config.yaml
win_length: 400
head_dim: 64
parallel_block: false
subsampling: 4
steps: 4800
epochs: 31.5
decay_fraction: 0.3
Rows from block 3, named by matrix and row number. Rows with one number belong to one attention dimension. Each number is 128 + 32 x the weight over its row's rms, rounded and kept within 0 to 255. All counts start at 0. After the name is the row's rms in percent of the matrix's.
# v: attention value (model.blocks.3.attn.v.weight, 384x384), inputs 96-191
# proj: attention output (model.blocks.3.attn.proj.weight, 384x384, transposed), outputs 96-191
v.100 096 [129 172 162 114  92 151 130  82 163 157 121  79 126  96 139 150 110 118 186 201  82 100 100 126 119 124  87 107 163 136 130 138 164  90 119 157  77 116 155 172 148  79 166 122 104 131  21  80 114 155 129  75 115  99 147 128  96 114 148 174 158  87 176 139 161 165 137 142 177 133 107  87 120 140 142 147 150 118 149  92 141 115 134 164 102  74 138 123 134 104 120  91 193 119  97 159]
proj.100 098 [126  91  44  98  86  94 115 226 133 127 154  87  76 147 116 125 140 133  70 131 155 134 119  73  81 133 130  79 175 160  77 174 139 133 127 124 147 134 122 197 131 140 155 106 152  83 188 171 144 143 118 147 118 150 117 132 176 113 109 150 148 120 101 150 108 135 126 153 101 151 146 177 112 174  74 166 193 153 113 106 128 154 135 150 153 116 151  83  83  86 133 158 144 149 139 129]
v.101 103 [115 171 122 115 110 105  74 135 109 116 127  84 149 130 166 191 112 162 153 143 150 159 113 147 125 105 132 117  98 155 140 138 128 115 108 118 140  99  74 149 105 178 118 128 125 118 157 185 151 168  86  94 136 151 162 114 143 115 147 130 142 112 194 179 139  99 153 143 110 102 131  90 152 119 138 124  82 127 155 138 144 144 151 113 151 162  50  82 145  97 134 129 124 150 124 146]
proj.101 092 [150  97  97 136  93 151 118  81  91  83 141 170 108  71 139  69 156 106 150 127 109 112 150 130 169 109 105 146 124 109 127  91 112 118 163 102 135 137 127 113 113 181 168 129 129  92 144 169 136 118  80 129 161 160 161 131 102  78 138 109 130 104 108 144 178 137  92  94 123 149 116  46 116 132 117 161 123  74 146 114  99 116 170  92 134  91 144 133 159 169 163 120 124  82  95 144]
v.102 102 [116  95  69 149 179 185 179 128  69 104 169 153  98 132 131  99 106 182 111  68 184 152 112 157 118  89 135 137 124 123 153 141  89 125 117 177  85 159 142 132 182  87 150 157 141 194  68 102 121 103 126 125 152 118 103 177 146  98  98 118 134 142 133  91 228 165 113  78 171 111 147  88 124  87 130 149 195 130 121  99 134 116 157  73 124 122 107 124 113 128 119 116 166  83 111 126]
proj.102 099 [163  93 129  93 109 133 106 112 152 125 116 114 159 151 155 126 172  87 122 171 159 136 175 112  85 150 152 140 201 120 120 168 152 165 156  84  94  84  93 130  84 154 135 118 127 141 164  99 112  61 171 121  53 152 143 147 125 113 176 174 125 126 113 176 124 106 144 137 145 143 132  65 121 173 101 142  91 129 117 118 120 106 117 128 117 126  98 143  69 106 177 137  99  87 108 135]
v.103 100 [103 115 196  94 190 151 156 118  71 139 166 123  83 172 155 148 125 164 148  65 124 164 110 148 149 142 148 101 161 126 130 138 146 154  74 153 119 145  97 165 148  76 106 148 172 123 148  97 118 146 120 153 160  95  76 119 127 128 186  64 192 170 117 138 159 128 108 106  59 143  83  96  93 181 138 170 166 143 108 132 178 174 148 106 185 113 145 154 145 208 175 120 176  92 169 128]
proj.103 112 [150  84 129 129 111 110  96 119  95  76 149  55 139 171 131 138 179 124 107 129 118 129 161 116 102 141 148 143 169  84  99 152 126 177  76 142 101 134 142 160  97 121 140 122 175 117 111 132 132  80 167 127 131 154 163 135 104 125 132 192 102 113 152 123 104  76 197  94 207 201 200 168  97 140 118  83 117  93 163 160 140 116 117  88 119 133  63 121  90  91  86  91 136 173  83 123]
v.104 100 [159 150 151 122 153 167 142 131 136 125 148 150 151 114 141 130 141 188  89 176 148  95 103 102 124 146  46 124 128 166  86  92  95  98  85 119 163 138  99 121  81 122  72 109 147 101 129  59 154 141 177  88  61 133 158 187 106 109  74 137 163  92 117 147  96 151 160  97 139 179 104 115 150 173 111 101 255 105  78 127 158 150 163 185 150 132 100 129 116 144 138 119  86 132  83 152]
proj.104 103 [135 170 163 152 135 148  57 126  98 144 194 106  76 132 113 106 130  91  96 106  93  77 133 132 174 105  81  98  94  96 166 122 160 134 121  82 165 123 131 168 136 137 107 145 146 122 162 139 128 121 120 132 160  77 124 122 125 128 189 172 130 207 143 152 148 153 161 166 143 122 142 116 159 116  89 131  87 109 173 169  88 163 135 149  76 113 119 152 113 134 121 140 122 152 163 125]
v.105 097 [143 144 110 179 123 167 139 153 106 105 107 141 152 109 127 138  96  87 177 191 119 108 119 166 151 158 103 107 159  54 125 142 165 153 131 149 111  85 148 135  84 170 152  37 171 160 121 193  65 133 165 108  64 127 182 100  95 159 113 170 131 115 132 141  81 148 163 119 136 130 125 137 163  97 123  88 111 115 102 151 150 127 162  27 133 100 151 131 205 117 105 109 202 129 113 160]
proj.105 091 [ 98 159  79 140 102 128 101 113 102 190 148 118 103 162 132 122 117 157 138 123 168  83 109  79 109 146 133  95 172 179 129 139 209 103 181 179 145 123 108 121 137 117 155 166 168 132 126 114 183  93 136 169 169 172  90 101 158  99  85 114  83 109 145  98 164 168 100 130  83 151 105 181 133 108 122 138 183 139 104  92 107 185 121 161 101 137 136 134 103 122 126 155 132 186 194 158]
v.106 099 [ 89 112 140  84 135 117  80 161 109  90 134 154 147 128 133  98 144  91 125 131 112 109 120 159 134 148 113  99 124  92 131 118 126 121 128 107 137  99  92  92 141 126 125 129 163 144 138 135 151 138 111  60 147 160  98 121 195 157 132 172 165 163 151  74 200 129 137 105 121 113 139 119  50 143 159 121 182 158 166  90 129  83 160 163 171 102 164 139 126 101 158  92  83 167 152 128]
proj.106 100 [168 107 109 125  96 112 123 131 137 139  98 129 101  93 118  99 156 164 148  81  87 140 194 117 148  98 147 149 135 140 129 125 109 143 171  86  55 121 135 146  80 180 140 144 174 128 116 140 106 156 128 110 144 125 166 173 130  83 126 126  83 101 106 187  80 109 128 173 146 128 161 132 146 121  86 128 134 117 138 145 150 142 117  70 148 151  52  92 122 122 100 111 143  71 136 166]
v.107 088 [125 107 140 152  96  96  84 149 131 113 146 136 159 137 140 150 169 144 125 111 120  63 131 123 164  90 163 105 112 145  81 135  94 164 127 167 130 109 124 135 134 142 155  62 156 139 142  94  73 138 152 154 182 107 182 210 136  89  88 103 151  99  81  67 109 132 172  73 222 138 131  89 143 186  61  65 131 147 102 140 138  82 146 135 201  63 104 181 158 108 161 137 138 126 141  74]
proj.107 082 [121 122 115  96 119 116  98 161 138 188 137 120 130 118 152 144  42 133  87 155 136 172  95 134 114 176 181  98 148 159 180 126 151 118 154 126  60 103 131 157 117 150 147 137 117  89 159 158 119 142 187  61 123 166 101 158 106 144 190 120 174 184 167 151 105 113 160 192  82 116 169 132 151  84 139 106 183  70 129 102 124 190  97 139  91 126 184 136  97  79 110 161 166  71 105 164]
v.108 089 [194 131  92 153 114 134 209 166 105 146 127 158 154 120 144 183 142 185 159 101 157  84 106 116 128 113 124 143 108  97 110 162 123 121 152 120 126 156 145 135 146 118 127 127  97 107 170  95  90 143 134 131  72 146 132 167 108 130 103 145  78  83 132 155 161 146  92 138 159 149 161 128 167 142 140  99  89 100 121  92 181 123 187 118 156  85 149 163 117  93 142 105 130 130 107 165]
proj.108 084 [112 140 191 171 113  89 113 125 141 136 164 140 136 120 104 179 150 104 120 125 148 137 131 128  97 161 113  92 118 139 148 136  81 172 149 129 173 162 103 114 168 118 175  79  92 127 118 174 192 138 134  94 169  84  91 131  66 157 142  98 140 116 111 143 139  75 134  60 186  75  94 136 161 141 147 164 154 112 127 115 126 135 107 135  81  72  86 111  79 139 182 123 129 169 134 110]
v.109 092 [168 148 136 138 126  79 162 166 155 127 150  70 139 142 125 150 122 114 136 165 182 117  79 182 118 157 139  76 178 119 139 161 116  77 159 172  70  97  79 118  97 171 103 149 157 114 137  90 145 196 154  95 150 122 131 119  94 124 155 103 188 119 108 191 118 122 120 143 118 149 119  96 104 150 118  96 147  96 139  92 157 102 152 140 154 144 128 187 170 104  78 190 177 172 158 127]
proj.109 098 [183 149 139  66  93 173 101 179 142 102 145  83 108 142 141 140 132 122 153  78  75 149 124 112 177 198 142  94 137 136 118 107 147 144 143 171 134 201 121 174 138 135 130  91 163  77 155 173 152 131 125 125 164 137 135 136 183 151 183 127  66 120 220 110  95 153 127  84  94 100 112 197 172 147  66  80 138  95 164 141  94  99  85 123 108 148  66 104  92  88 105 136 121 152 117 152]
v.110 102 [156 109 146 170 127 120  91 128 113 123 139 120 118 158 155 172 132 137 154 130  99 144 147 123 189 113 149 108 138  48 129 127 145 164 108 103 143  43 147 179 170  72 115  76 175 143 116 119  88 141 128 110 127  99 177 150 106 127 147 115 188 110 110  91 170 117 157  77 130 124 106 106  73 104 137 151 148  97 125 140 101 106  91  64 115 138 142 156 143 134 146 128 101  84 156 164]
proj.110 106 [181 134 151  91 112 151 175 107  41 125 156 100  88 144 171  70 133 138  99 161 126  72 215  82 102 164 112 144 161 171 170 168 112 129  98 150  84 195 132  81  76 108  62 133 127 142  80 133 149  80 125 179  95 177 146 126 115  79 103 142  98 134  96 103  86 131  94 174 122 138 144  84 184 135  96 139 182 138 162  87 150 112 124 101 102 150  84 122 117 107 130  53 155 171 116  84]
v.111 101 [143 123 157 104 142 132 106  94 129 112 112  91  70 165 110 140 159 168 122 147 144 102 145 104 142 175 182 112 138 161  72 133 180 168  79 205 176  94  69  80 133 117 135 149 120 102  98 135 171 118 162 161  94 142 120 136 162 123 119 125 190 123  94 146 129 165  88 128  67 147 159 120  76 149 117 135 131 117 101  90 145 133 154 148  89 124  69 149  85 126 141  98 105  80 124 111]
proj.111 098 [161 164 100 134 143 116 154 149 154 127 144 134 163  99 141 127  91  36  90  90 153 191 106 157 138 107 113 139 104 113 110 131 151  88 116 126 135 122 183 138 115 159 146 130 155 186 190  67 102  99 144 102  39 155  98 141 114 103 144 155  82 168 129 174 130 125  68 115 145  94  89 129 180 124 149 127 131 108 152 107 134 103  86 112 115 100 160 169 117 129 116 207  97 115 120  87]
v.112 095 [101 160 131 160 165  89 135 151 130 171 117 113 173 153 141 102 133  52 223 152 101 135 131 202  78 125 129  97 133 124 168 153  92 129 175 113 166 104 147 160 106 179 121  89  64 117 146 108  44 181 170 118 183 175 113 163 104 135 103 157 140 121 104 133 134 154 170 113 180  84 134 126 120 112 127 108 133 162 111 137 135 105 179 132 199 128 179 138 143 105 103 111 187 102 140 145]
proj.112 097 [136  88  82 101  69 165 123 140 148  89 160 101 112 103  35 159 118 127 119 175  96  64 142 116 131 151 118 115  95 138 117 111 120 167 143 183 172 185  96 166  91 144 134  96 155 102 161 156 141  90 131 163 207 155 118  77 182 171 159  37 142  85 123  83 197  66  94 140  75 145 135 124  88 153  64 134 124 172 130 153 118 146 115 142 129 146  76 127 135 131 158 108  91 117 143 144]
v.113 099 [117 111 146 102 142 145 103 138 166  72 144  49 120 110 144  82 146  93 155 139 202 117  92 102  66  97 140 175 151 149 137  67 165  57  79 131 152 150 158 127 168 103 161 186 108 188 190  94 120 113 201 106 128 138 120  69 116  78 101  86 144 117  72 144 151 191  75 133 139 128 127 123 149 173 147 106  92 102 179 115 109 134 104 141 108 132 148 170 142 149  67 184 171 165 135 121]
proj.113 099 [113 157  80  54 125 159 165  91 126  59 111  96 126 154 117 174 117 141 108  96 101 172 117 156  84 124 181  78 159 153  61 157 112 145 158 144 118 155 141 145 107 139  83 128 133  96 145 117 127 132 134 135  98 157 113 143 171 176 131 130 107 175 186 173 135 188  67 132  97 166 131  75 123 129 127 128 141  88  90 150  78 110 102 154 159 145  95 109 146  71 141 122 108 121 174 119]
v.114 099 [131 133 116 135 156 142 107  86 137 157 173  99 114 172 126  83 116 113 147 119  91 129 126  71 102 142 129 161 137 132 130  92 141  84 131 218 202 165  67  83 117 158 171 122 125 139 100 152 161 115 136 121 134 132 127 125  97 130 101 201 186 108 157 101 176 157  79  88 147  58 147 133  88 142 153 200 190 178 112  88 127 109 133  97 107 150 133 147 151 142  90 171 151 136 163 134]
proj.114 114 [120  85 127 127 112 136 161 148 140 118 131 129 129 175 178 152 172 163 103  91 188 137 133 183 134 192 127 120 196 151 104 163 116 190  91 158 110 145 161 118 115 115 144  70 141  70 139 104 193 101 136 208  77  91 142 125 179 179 119 141 143 110 140 157 136 132  74 130 120 112 146  97 124 151  88  95 124  72 128 137  78 180 120 107 178 135  99 133 171  67  85 136 125 141 150 181]
v.115 102 [102 148 105 161  66  97  87 178 182  80 122  84 134 117 111 102 116  93 152 177 118  74  86 141 105 110 136 135 112 108 118  87  86  24 116  98 125 121 126 130 122 120 134 155 128 174 149 115 130 160 182  90 178 112 144  76 170  86 151 155 123 135 150  98 148 120 112 137 130 108 122 123 130 196 143 121 140 177 152 145 159 110 108 203 147 112 111 151 127 129 131 104 123 194 168 153]
proj.115 104 [ 52 158 117 119 172 144 135  93  87 179  70 138 128 113 158  86 136 166  95  60  96 204  93 135 154 156 124 109  91 115 151 170 111 134 159 101 128 191 133 164 158 152 152  81 161  52 172 191 183 150 102 138 170 116 160 163 160 134 105 133 129 143 191 186  97  98  97 147  91  86 129 114 139 114 136 117  65  83 118  78 135  95 148 100 189 132 113 104 124  98 119 144 139 105 139 145]
v.116 095 [145 125 102 132 102 144 177 147 124 104 121 144 146 122 157 152 152  86  99  74 107 161 150 120  95  84  78 135 124 131 168  97 108 104  70 191 149 140  74 185 145 129 103 135 103 120 122  89 118 170 142 174 203 112 140 145 114  68 127  83 134 107 108 152 178  54 163 111 167  95 103 203  90 175  69  24 191 109 136 195 134 119 114 183 105 107 121 180 142 129 158  95 144  75 132  98]
proj.116 102 [ 99  60  84  86 140 152 173 172 185 121 114 139 106 126 133 103 146 164 133 160 113 143 114  86 113 120 163 113 133 108 159 157 100 133 120  79 132 112 164 125 147 148 170 118 154 140 173 197  95 166 190  76 179 166 106 127 183 169 114  77 109 225 157  90 167 159 149 123 104 152 129  73 108 146 106 168 120  77  65 148 116 134 131 136 103  83 135 157  85  83  58 157 110 128 102 128]
v.117 099 [167 128 163 129 162 122 117 181 100 116 171 125 102 134 154 143 148 149  99 170 130 122 146 173  94 142  73 119 178 112 119 171 166  63 104 120 153 112 131 125 132  98 118 123 178 158 112 156 133 131  94 140 147 114 172  74 134 140 134 173 163 139 135 133 191 126 128 102  68 121 112 178  88 171 161 170 251  82 142  87 143  67 134 145 117 147  88 138  97 161 144  91 114 119 137  90]
proj.117 094 [136  71 152 113 108 172 105  80 103  93 118  78  81  96 145  96 140 130 137  61 123 200 164 152 138 124  89 166  99 116 149 145  99 154 116  85 131  88  70 150 105 195  83 142 183 166 111 138 126  87 193  95 111 146 136 143 137 159 162 141  81 107 103 160  64 176 133 134 195 120 204 106 131 183 118 126 122 119 122 131 141 153 150 145 131 123  69 102 160 108 107 126  84 121 134 176]
v.118 100 [103 110 184 123 133 112 149 186 140 117  74 105 130 100 109 116 112  95 140 180 119  97  74 108 123 169 179 103 145 155 151 136 113  95 136 185 177 155 142 109 192 128 155 130 103 116 128 121 148 151 122 115 148 124  92 192  98  60 144 143 145 127 109 155 139 194 133 189 171 145 106 115 133 186 121  98  88 124 156 119 146 171 165 141 121 142 135 154 190 108  78 159 180  55 129  97]
proj.118 109 [144 145  85  72 123 181 169 129 156 183 134 153 127 175  96 170 150 138 138 163 131 149 114 117 119  96 117  92 128 102 126 167 127 161 123 156 189 129 164 163  94 136 149 152 174  81 115 137 107 143 147 107 138 137 173  99 148 238 154 116 159  98 132 110 110  83 118  55  76 102 125 126  95 146 129 137 144 152  92 119  99 102 158 153 171 120 108 142  82 146 148 120  78 157 151 112]
v.119 091 [174 161 117  83 192 173 102 145 176 142 112 116 143 124 167  96  89 135 180 193 198 142 140 165 111 141 159  99 110  85 117 158 181 106 165 144 109  77 148 145 131  88 177 110 178  65 157 145 178 154 144  76 165 163 148 104 165 110 133 113 145 101 115 113 170 179 108 173  85  88 212 168 131 117 166 102  60 114 124 172 172 170 135  90 100 117  97 130 108 104 173 148 153 150 123 153]
proj.119 092 [ 83 115 153 126 104  37 137 145 133 103 117 116 124 151  88  96 204 115 101  56 159 169 151 108 149 145  91 150 186 142  87 105  99 107 150 186  92 113  80 102  81 106 148 143 139 130 156 147 110  89  71 152 121  78 107 168 105 153 120 159 166 133  78 155 142  96  53  87 131 171 114 122 140 156  86 151 158  53 152  69 145 142  88  88  91 142 177 111 118 181 165 131 128 189 136  63]
v.120 101 [109 115 125 130 140 117 106 127 131 156 136  88 122 121 115 164 135 124 130 153 113 199 132  83 156 118 203 119  79  82 130 136 150 172 120 117 159 111  91 154 217  92 169 143  96 104  99  93 139 108  86 154 108 120  97 137 129 113 164 214 159 112 108 137 134 167 154 127 144  83 119 123  95 117 155  92 124 135 194 185 128 171 120 170 101 176 143 143  76 140 149 103 120  16 110 160]
proj.120 094 [172 152 126 102  58 135 131 163 109  87 157 109 155 153 134 196 143 125 161 151  41  67 127 140  84  92 167 128  95 151  93 120 135 152  98 114 164 135 151  84  80 104  66 169 194 148 115 179  94  84 156 117 126 105 144 157 130 121  74 137 191 111  78 151 110  86 133 130 127 148  68 102 155 152 141 120  94 123 106 157 143  92 106  78 145 143 161 168 102 150 108 110  89 163 139 100]
v.121 104 [135 136 129 169 159 103 135 131 132 110 117 171 165 159 159 140 105  40 255 116 149  76 135 153 134 135 172  98 128  96 165 155 121 138 167  90 157 148 121 128 121 150 134  95 118 193 126 145 160 146 106 127 154 135 133 165 134 116 113 129 152 163 213 131 153 114  86 116 146  54 124 166 110  72 104  68 107 152 116 140 111 110 110  84 159 105  88 134 143 119 158 136 156 116 173 123]
proj.121 104 [134 141 100 125  52 182 102 129 117 162 122 124 146 142 121 109 107 151 140 155 186 117 128 128 142 170  93 158 127  83 119 141 163 175 143 176 111 116 181 113 171 136 219 147 135  85 109 161 155  74 141 132 138 124 115 128 105 146 135  95 129  99 118  86 116 112 164 144  99 130 156  87  72 134 151  94 145 117 197 131 127 104 183 140 109 155 132 162 109 132 127  95  95 153 108 148]
v.122 090 [139 126 147 102 119 141 157 159 115 146 109  48 145 112 111 137 113 113  77 136 139 133 125 150 161 172 102 105 124  99 127 124 111 126  45 164 114 133 115 105 173 139 153 100 164  41 107  78 218 112 135 139  81  97  86 124 136 149  89 140 117 125 121 125 125 147 113 114 137 107 124 115 136 103 132 173 199  88 144 102 145 168 120 129 155 126 127 134  83  91 179  93 108 107 103 109]
proj.122 088 [150 173 119 161 119 152 119 170 144 148 140 118 117 141 181 122 155  60 146 143 112 122 122 143 102  99 166 121 111 183 125  92 117 124 131 158 128 112 157 154 128 114 136  91 183 165 138 149 106  98 129 150 128 151 151  75 137 119 128 142 115 108 102 128 115 108 148  87  99  82  39 163 160 121 107 108 156 121  96 145 128 145 190 116 128 137 128 161 138 156  71 171  58 144 155 145]
v.123 102 [114 117 119 156 119 161 183  88  93  69 128 111 100 155 154 103  89 162 104 133 107 116 102 135 105 133  46 115 151 137 167 130 110  92 162 167  99 174  69 122 160 168 132 113  94 130 124 112 123 131 109 162 105 115 135 158  67 170 147 110 130  96  58 102 176 119  94 153 188 173 109 135 132 101 155 139 139 100  82 106  95 109 105 109 102 112 177 121 136 134 114  87 109 133 146 114]
proj.123 097 [127 111 105 109 124 117 144 107 186 119 108 162 122 158  95 141 122 100 141 117 198 133 149 130 144 152 167 140 176 125 131 148 135 149 175 125 125  50  89 104 134  87 148 165  60 162 161 107 134  75 168 110  91 106 123 154 176 115 143 123 111 160 138 105  88 166 163 100  91 169 116 131 164 140 103 121 112 151 130 140 146  98  56 164 111  96  68 204 127  77 141 153 188  86 119 116]
v.124 088 [156 121  98 146 177 135 111 148 171  88 124 122 146 128 125 112 110 107 140 203  91 138 120 125 186 142 128 189 100 120 133  78 125 159 106 114 108  82 135 108 131 145 104 127 104 122  97 125  92 147 120 118  98 134 173 157 169 166 130 109 177 139  94 130 101 119 148 109 143 132  88 133 139 126 101 140 109 135 112 134 155 148 139 186 174 121 168 118 191 150 155 117  78 152 142 137]
proj.124 103 [ 95 207 121 176 108 107  89 148 113 148 146  80 133 149  93 129 122 111 129 114 109 109 136 157 103 171 168  91 114  87 180 122 132 112  95 104 133 187  98 133 105  98 136 127 137 120 134 123 122  95 144 110 117 116  69 100 125 101  99 130 121 105 137 134 190 104 142 150 100 108  71 147 130 101 121  67 137  74 143  93  62 156 108  87 106 181 132 121 142 204 146 121 186 116  96 157]
v.125 103 [ 37 131 213 117  98  98 115 124  73 122  93  71 120 125 135  83 110 128 143  58 127 135 113 118  69 150 209 106 114 161 106 130 155 134  77 143 186 129  95 133 126 143 182 203  59  60 178  89 169 149 135 127 131 159  64 114 168 136 164 122 136 137 111  71 100 118  82  91 128 150 118 107 112 137  84 142 153 126 171  55 166 141 114 169 158 135  92 114 164  98 123 150 164 163 118  98]
proj.125 115 [190  77  98  87 166 134 153 148 175  82 119 129 143  86 164 117 172 160 118 163  97 108 134 139 136  89 146 145 159 143 130 122 140 111 154 162 127 126 177 127 109 139 109 121 179  77 128 101 113 127 122 109 102 166 222 124 168 145  87 101 161 141 139 126 109  76 114 154 161  90 170 119 148  75 125  99  92  98 113 176 149 147 154  93 121 177 200  74 115 140 113 165 118  99 122 103]
v.126 098 [150 156  87 103  98 112 103  73 120 121 156 171 160 141 159 159 139 123 174 126 136  96 143  91 130  91  51 123  85 134 107 110 113  84 113 142 136 115 121  93 138 129  90 135 132 121 150 105 141 105 133  80 124 143 126 138 106  77 145 146 119 135 146 151 128 147  96 116 108 109 131 200 118 148 128 147 135 129 133 107 100 120 115 171 146  87 128 126  70 120 128 113  72 154 132 110]
proj.126 098 [172 101 168 180 153 153 109 150 157  69 115  87 154 114 151  93 111 175  79 118 138 112 114 119 133 135  77 116 104  71 142 154 131 116 142  99 171  98 176 130 202 110 122 113 145 163 118 127 103 147 114 137 147 151 147 155 162 101 154 124 105 167  81 106  99 115 126 151 142 180 143  81 140 165 102 165  70 108 149 133 154 138 110 203 109 120 163 108 165 115 155 142 142  76 153 120]
v.127 100 [145 123 117  89 135 176 176 106 160 126 109 218 125 126 141 163 114 112 107 204 127  83 139  93  98 151 133 193 128 100  95  59 145 180 147  77 150  92 180 131 103 138  80 153 134 108 175 178 143 216 142  97 105 134  29 171 133 116 122 155 154 103 147 153 121 150 145 131  68 103 103 119 105  95 139 128 182 197 129 105 144 104  68 146 176 117 140 145  89 142 161 105 118 111 166 141]
proj.127 111 [ 98 123 142 222 133 120  87 138 167 147 120  74 111 137  81 147 148 159 137 115 154 119 170 154 117 101 112  81 148 140 109 233  70 124 134  79 145 135 121  96 127 139 111 161  79 154 133 128  81 134  97 101 179 115  79 175  72 171 158 144 155 101 173 114  83 130 174 153 203 139 159 117 120 107 116  87 100 109 160  87 120 108 149 101 153 146 149 158 115  90 101  73 174 138  63 158]
v.128 100 [156 124 197  95 126  67 115 101 151 214 131 103 129 118 127  95 113 166 159 138 160 149 108 147 168 106 175 141 152 111 115 127 131 155 152  76 128 108 160 155 117 121 133 142  71  40  90 211  88 179 168 128  97 114 118 103 226 123 102 130 100 201 136 181  95 190 125 135 109  98 108  94 134 118 156 179  61 144 219 134 116 146 161  97 168 108  98 177  73 154 148 123 148 148 118 133]
proj.128 097 [154 148  81 107 156 115 161  69 126 111 147  81 151 134  99 106 122 119 125 102 114 188  99  59 107 160 108 147 146  86 116 185 154  98  77 119 125 156 116 131 114 157 118  70 153 170  94 108 101 122  86 156 138 104 147 133 109 159 127 105 167  99  89 108  61 175 112  80 166 150  95 146 109 117 106 127 191 141  59  75 105 155 170 170 143 148 179 100 136 135  85 122 140 146 168 132]
v.129 103 [112  77 151 106 149 219 180  85 128 120 102 160  62 150 169 125 144  96 129 157  97 129 115 131 108 143 144 111  91  87 100  81 148 158 164  39  72 173  79  90 156 179 131 173  63 150 128 120 149 104 154  51 161  90 104 135 150 133  87 180 124 152 127  73 118 143 167 122 139 127 135 135 116 130 131 150 130 133 174 123 112 175 132 125 121 156  77  94 158 143 121 107  93  81 123 140]
proj.129 109 [ 89 125 105 161 123 119 165 157 150 121 162  90  78  94 111 147  69 117 131  76 139  96 119  74 124 126 123 102 148 149  72 163  70 150  91 180 176  33 135 121 171 113 121 101 137 113 195 102 176 139  95 167  99 135 148 135 115  80 163  77 151  67 133 159 149  66 123 154 179 161 124 142 176  79 159 163 101 163 102 134 162  74  83 151  88 124 190  79 111 160 145 174 140 124 135 113]
v.130 101 [189  75  90 120 113 118 164  77 123 107 154 149 152 103 143 132 143 111 161 129 171 124 137 140 110 107 176 146 134 119 149 120 118 145 106 137 169 137 123  83  76  81 111 138 132  85  92 172 131 135  83 193 147 140 134 108 137 135 113 133 104 163 110 129  88 134 122 115  94 134 161 201 110 124 169 139 131 133 151 123 137  46 138 120 117 147 156 103 136 165  74 193 134 112 166 132]
proj.130 097 [149 164 155 154 145 132 146 186 114 187 123 100 155 120 115 127 171  75 132 147  77 176 145 185 129 167 137 150  98 122  78 140 142 160 107 153 103 111 147 122 144 131  91 125 111  60 152 111  93 178 147  89 160 151 123  43 152 116 126 133 129 119 139 124 123 132  63  99 173 162 122 122 134 123 126 125 189  90 150  80  47 113 129 144 108  95 152 184 167  97 127 110 143 129 120 101]
v.131 111 [122  89 124  95  70  67  89 165 178 108 122  57 153 126 124 130 149 163 198 122 112  75 159 172 146 156 140 154 115 135 112 163  97 126 128 166 173  45 149 192 181 115 128 110  50  88 124 100 120 160 125 145 137 132 100  80 122 130 102 134 119 136 122 116 160 123 168 126 107 125 178 122 186 175 113 157  49 134 115  85  86 133  55 108 163 126 156 132 138 162 196  86 158 106  79 103]
proj.131 107 [182 121  98 171 162 129 129  85  97  63 153 145 143 176 130  79 139 104 123  98 165 151 142  59 136 112 146  66 140 146 164 135 115 140 104 115 112  98 114  98 179  98 103 200 133 171 123 132 160  75 133 106 109  62 167 145 153 126 131 139 121 185  81 110  67 168 108 128 167 178 159 108 119  72 148 103  89 115  65 141 105  99 173 161 138 105 162 120 141 131  96 161 113 153 164 116]
v.132 098 [129 121 133 104 152 177 171 210 119  78 160 115 162 149 126 117 168  77  54 185  80 109 133 157  71 150 151 151 116 132 105  94 102 103 151  91 122 126 137 135  93 131 106 112 108 134  88  52 147  94 190 128  44 132  91  97  98  92 154 140 173 126 128 136  87 108 125 112 158  67  83 182  79 131 106 112 202 110  86  97 181 121 110 113 105 110 103 134 150 152 172  99 121  98 119 162]
proj.132 092 [ 79  97 148  96 128 107 116  90 117 144 176  90  72 123 100 131 100 100 119 112 124 178 190 112 183 132  74  90 184  98  84 136 145 131 110 203 143  94 129 123 169 152 128 135 146 153 135 112 158 126 124 124 142 158 177 117 163 112 122 140 128 161 152  98 141 107  94 120  79 130 146  76 150 136 109 129  48 157 148 122  71 125 176 166  71 173 127 101 130 183 193 145 142 173  93 116]
v.133 101 [ 90  81  63 184 105 104 150 115 179 114  60 105 103 107 172 112 162 139  80 164 110 136 127 103 100 111 153 137 144 166 171 106 132 121 100  96 138 162 102 104  80 114 176 158  91 180 191 141 164 184 174 118 146 118 183 139 138  75 131 139 120 137 116 113 135 144 145 163  91 127 159 163 151 103 115  80 151 111 132 137 171 148 154  89 112 159  43 121 191  91 118 115 187 134 183 149]
proj.133 095 [ 97 168 189 108 145 191  89 103 165 152 139 110 117  99  86 155 139 149 130 121 151 146 165 100 140 190 163 127 155 151 109 133 122 158 159 162  91 139 109  95 147 131  80 121 148  81  90 124 124 135 118 172 101 149 152 147 137 137 142 148 151  85 140 168 170  94 174 116 155 117  90 115 139 106 156 170 146 114 119 196 146 155 109 157 143 113 161 131 114 117  25 115  93  86  83  85]
v.134 107 [142 180 100 242 115 157  93 164 105 169 100 141 117 144 111 158 117  75 160  99 100 113 114 115 178  98  95 135 111 136 100 171 127 152 141 126  73 153 115 176  77 167 128  94 157 124  56  99 160  54 124 108 155 112 142 141 129  99 155 167 167 112 122 102  85 100 153  99 140 109 137 185 146 168  93 117 164 173 170 131 136  87 102  85  80  90 111 119 100 155  76 140  94 122 111  98]
proj.134 107 [110 140 142 108  86 161 117  74 161  88 106 147 167 145 104 119 157 136 133 155 116  90 115 208 142 129 147 138  98 124 146 124 124 146 114 167 232 132 133 224 146 109 110 106 157 142 119 172  57 177 143  93 155  79  93 137 100 123 133  98 133 137 119 101 107  93 142 120 112  81 152 126 114  73 169 114 103 117 170  96 114 122 114  85  96  99 120 116 103  92 194  91 106 155 113 124]
v.135 115 [112 158 123 113  74 173 103  67 148 168 180  57 131 129 178 159 168 154 116 161  35  95 141 113 105 145 126  98 145 149  98 171 137 129 117  98 167 115 161 225  95 197  85 128 133  21 138 101 133  98 125  74  91 126  93 123 141 168 131 154 128 109 141 121  76  51 112 142 173 121 129 142 135 149 115 122 143  91 144 110  98  59  75  99 120 117 255 137  59 156  65 169 169  87 130 177]
proj.135 106 [115 100 123 122 105 135 156 150 166 131  85 170 168  68 110 106 104 114 133 116 168 124 130 110  79 129 143  98 125 101 118 131 145 140 188 168 124  96  83 147 143  78 139 204 136 204 118 114  96 149  92  84 115 134 106 121 126 135  61  91 130 126 115 100 168 137  70  95 118  85  92 220 193 122 171  71 136 155 196 121  86  90 149 108 145 132  81 119 172 169 188 176 101 145 101 110]